From a checkpoint of a small self-supervised audio encoder (BEST-RQ): adamw at rate 0.0016, batches of 64.
Rows from block 2 of a small self-supervised audio encoder (BEST-RQ), named by matrix and row number. Each number is 500 + 40 x the weight over its row's rms, rounded and kept within 0 to 999. All counts start at 0. Numbers have three digits each.
After each channel's rows are labels from the 100 clips, of 14976, where the channel reaches its highest value: "strongest on" is what is common among them. Only what is clearly more common there than usual is listed. The data: simulated sounds of rotating machines with and without faults.
# conv: width-3 conv (model.blocks.2.conv.weight, 128x128x3, each kernel summed), inputs 0-127

conv.59:502468505499468521468537534505507510495522514478497461555493565497399481555512567518494500498515525590503495542491489466499483444439437529543554524540528504467478512504535531507554480565539499570505481522475471546525580472539430441392430503511457515510540491381495563481488533501494519488513506532550441470513441487492489496410507511466504474432419440495434514501452411494465505451541
strongest on: clipping; text has "clipped"; compressor

conv.94:499555541530530544528491500520546545547563442543547464537557531491457475491522515518539507462577586539519554457501563491473510459518474549511527529532528591466509479481535477477492543463565508483482585505516517492454501513438511545478484562515411542547562596447473559501586524496443461517568527401550525502523496530462488547522476538448472552512496452499519491433515483523491492461533
strongest on: clipping; text has "clipped"

conv.93:486538576541496529532518476508564567487578565535515489494520564448475459535543483527556489493543536461520572479474503391470510462554530533520486544504483574456476545496436473455532444462511526484580570501555565448509492543488524587518479515482511513501485551493505463511592476422487507534564481488512527542518486525479516532478440486503444540528497427557544482476521502485594540461496
strongest on: clipping; text has "clipped"

conv.62:577559526547488524572523462519570553442546521480554450501458503455490517581553539506633532514545572527504571531478514451500568463479501550552516577515528564523481477473485534465527569521486470500496501397485547491497496541537497525510476519468424517539519557486545561575521490448500523522534497450505500534477481497484453555492523458538469542474517513555475507469495540511437450498535
strongest on: clipping; text has "clipped"; gearbox

conv.46:527458577503396441522577441480474522518526563494484476443441492428461498546503412418538466488511523436513480490533394488461540428463482480485465515518382479471403509442435549533486459497438476506456443484470547455504524486552527452464480500482480454504511528499472478525460511457502539507454486496524444549512495502544505489447544478520485459454482463490493518474457516493489457444495
strongest on: clipping; text has "clipped"; gearbox; thin (high-pass)

conv.100:458485458468465417442519490415417434474440489496482492446485546515524502479494493503480505474473402506484461457502516534545464503490536474497491421495488442513482484488438553530450378479488527531494446592492459455504537506488546429453462415485556477402486461536511503481427452496482553515490511526482513511436513456546513420509511540423452474512470488475496505513482472446500466493470
strongest on: speed: slow; compressor; grinding

conv.6:487475485452456609540541525500478493471474466528477430565556501540529512524494511534520511539540525508534528490418507473504468520511533442561549581454537559490554512571488490441539510516532488458512575499650528484491475524526486551524508527525499493492507509459527505463561476518414407566511490498498514461498498503415504562531496436420532539440479445514513503486513457543482496517543
strongest on: clipping; text has "clipped"

conv.63:555525467559482448560489445433485496460479482475585525491488498528514517487557511515529524560488472566471487499545540530533503477401504541515516475524521473559471528574528539515489548490526554506438479511497462528526566586420464428477531560510492521560496530503510592536455550527461532508501521424484531520537535500517468536536532543475496512439509512464465562480414474527425447479594
strongest on: speed: slow; piston engine

conv.96:502547578536465498520548503482514532528597568480515522508496515493383568424523473436507491446563491497499464500515510537496512467445511533529471467578475517517466537497512496508497451552534541487487525514463500503498528517454442490428440524536471512523521518485396526546505540507462585522502514495545465536555475574539490514485515535448417496457438450426484532505401458488512564484553
strongest on: clipping; text has "clipped"; gearbox

conv.38:465411478462483489497489449460509549524508493564502489452478536527503553405468543554484497446496471499426475526518477562499412501559483422476431476489497495515513455500464521513457425548465473549518452488482473508473536479455447480499510431509486466450581490509483531509465470466492441556454510538488450489436501637479479573483486509450542524446500436441474448460484498433495463496484
strongest on: speed: slow; piston engine

conv.127:517529560468560572500502525541547555511565548517515505528533537467481480461518500496502518483561579505521550491502513460485516522581522536490469535506539559474529507496499467471483495491516528463537555469485508497459415504539525686585569537525497513557525551510467462495618521506510485483525491487540489505542502522446474522504461488526504556542543468552574515514592517503535550512510
strongest on: clipping; text has "clipped"

conv.123:555505635533478534563460479494576559512555550545534530493539509495494529498507514443550542505581566432510559517526487563476532510570519472501477550536448529498501527524508504515477518562494504519510518473518517480477474540477481534497499562537513465530575537502539520575533513504470522584488537477558438591515487619561538588509490497497450536517485508503541494532498521534550539532527
strongest on: clipping; text has "clipped"

conv.71:540498575551505413522470412482592525556580541459498480458441499474510501500494464451523530520518500467502499514536506485468518497474457594431458486565417536493400472445479508624436515513484489529454502499459500494544510509488491501473448543493527502504488556489515509526477482417554511472505553434578498554488477468522506498428492535550422470522508535544513489452477528518506527454488
strongest on: clipping; text has "clipped"; turbine

conv.24:534529508513486547517460457566541565502523497496537507540488498469443524469530489487505475495511563512488504554532535492511525423454405513487492548495555541522473464503551483514528608518513503519440513448505479569429519511498453510517507510507380531565542544414490520527559519545508507503465562478493456489480505556525346521495514500527533503451520527495424477529522457495399481531506
strongest on: clipping; text has "clipped"; gearbox; muffled (low-pass)

conv.83:512445477502549499467493541532489507449449475481524439516467545493483500503485565573477478536480502589471508581545500522558448520417471507514538453560550528536490494475530539514520484509494542561528445532458468561527597504507499462420430436472470530483504504480523549476412508500515500429566571509504582481461509468521467493473564551501556459454466493523426504536449430496444530504525
strongest on: speed: slow; muffled (low-pass); compressor

conv.3:512518498433456510488465467463514519473554476530494435465537541496494611473482508514486482414518464512522458507489487526512396471529465441563446575481514485490462516472421523516462423445513456520501535488517518478455509487523492535452495500484474432442559499455418541475514410531446465591476531472480463458456435589477498528512477460451483545424454427526483479481506520484476491486531
strongest on: clipping; text has "clipped"

conv.92:469453510464521564520472472479455507462506555504465518450519496452508431547560534519496459459466454462544468457446407456504496508557584469521479502461483472501559579548483532460527467458493561457577512527531542503522509523562511547513538470528586513480481430524533427493526533532552536466567496527486506490441507475497515543566498461486515500522529461526496482557570498472605545592463
strongest on: clipping; text has "clipped"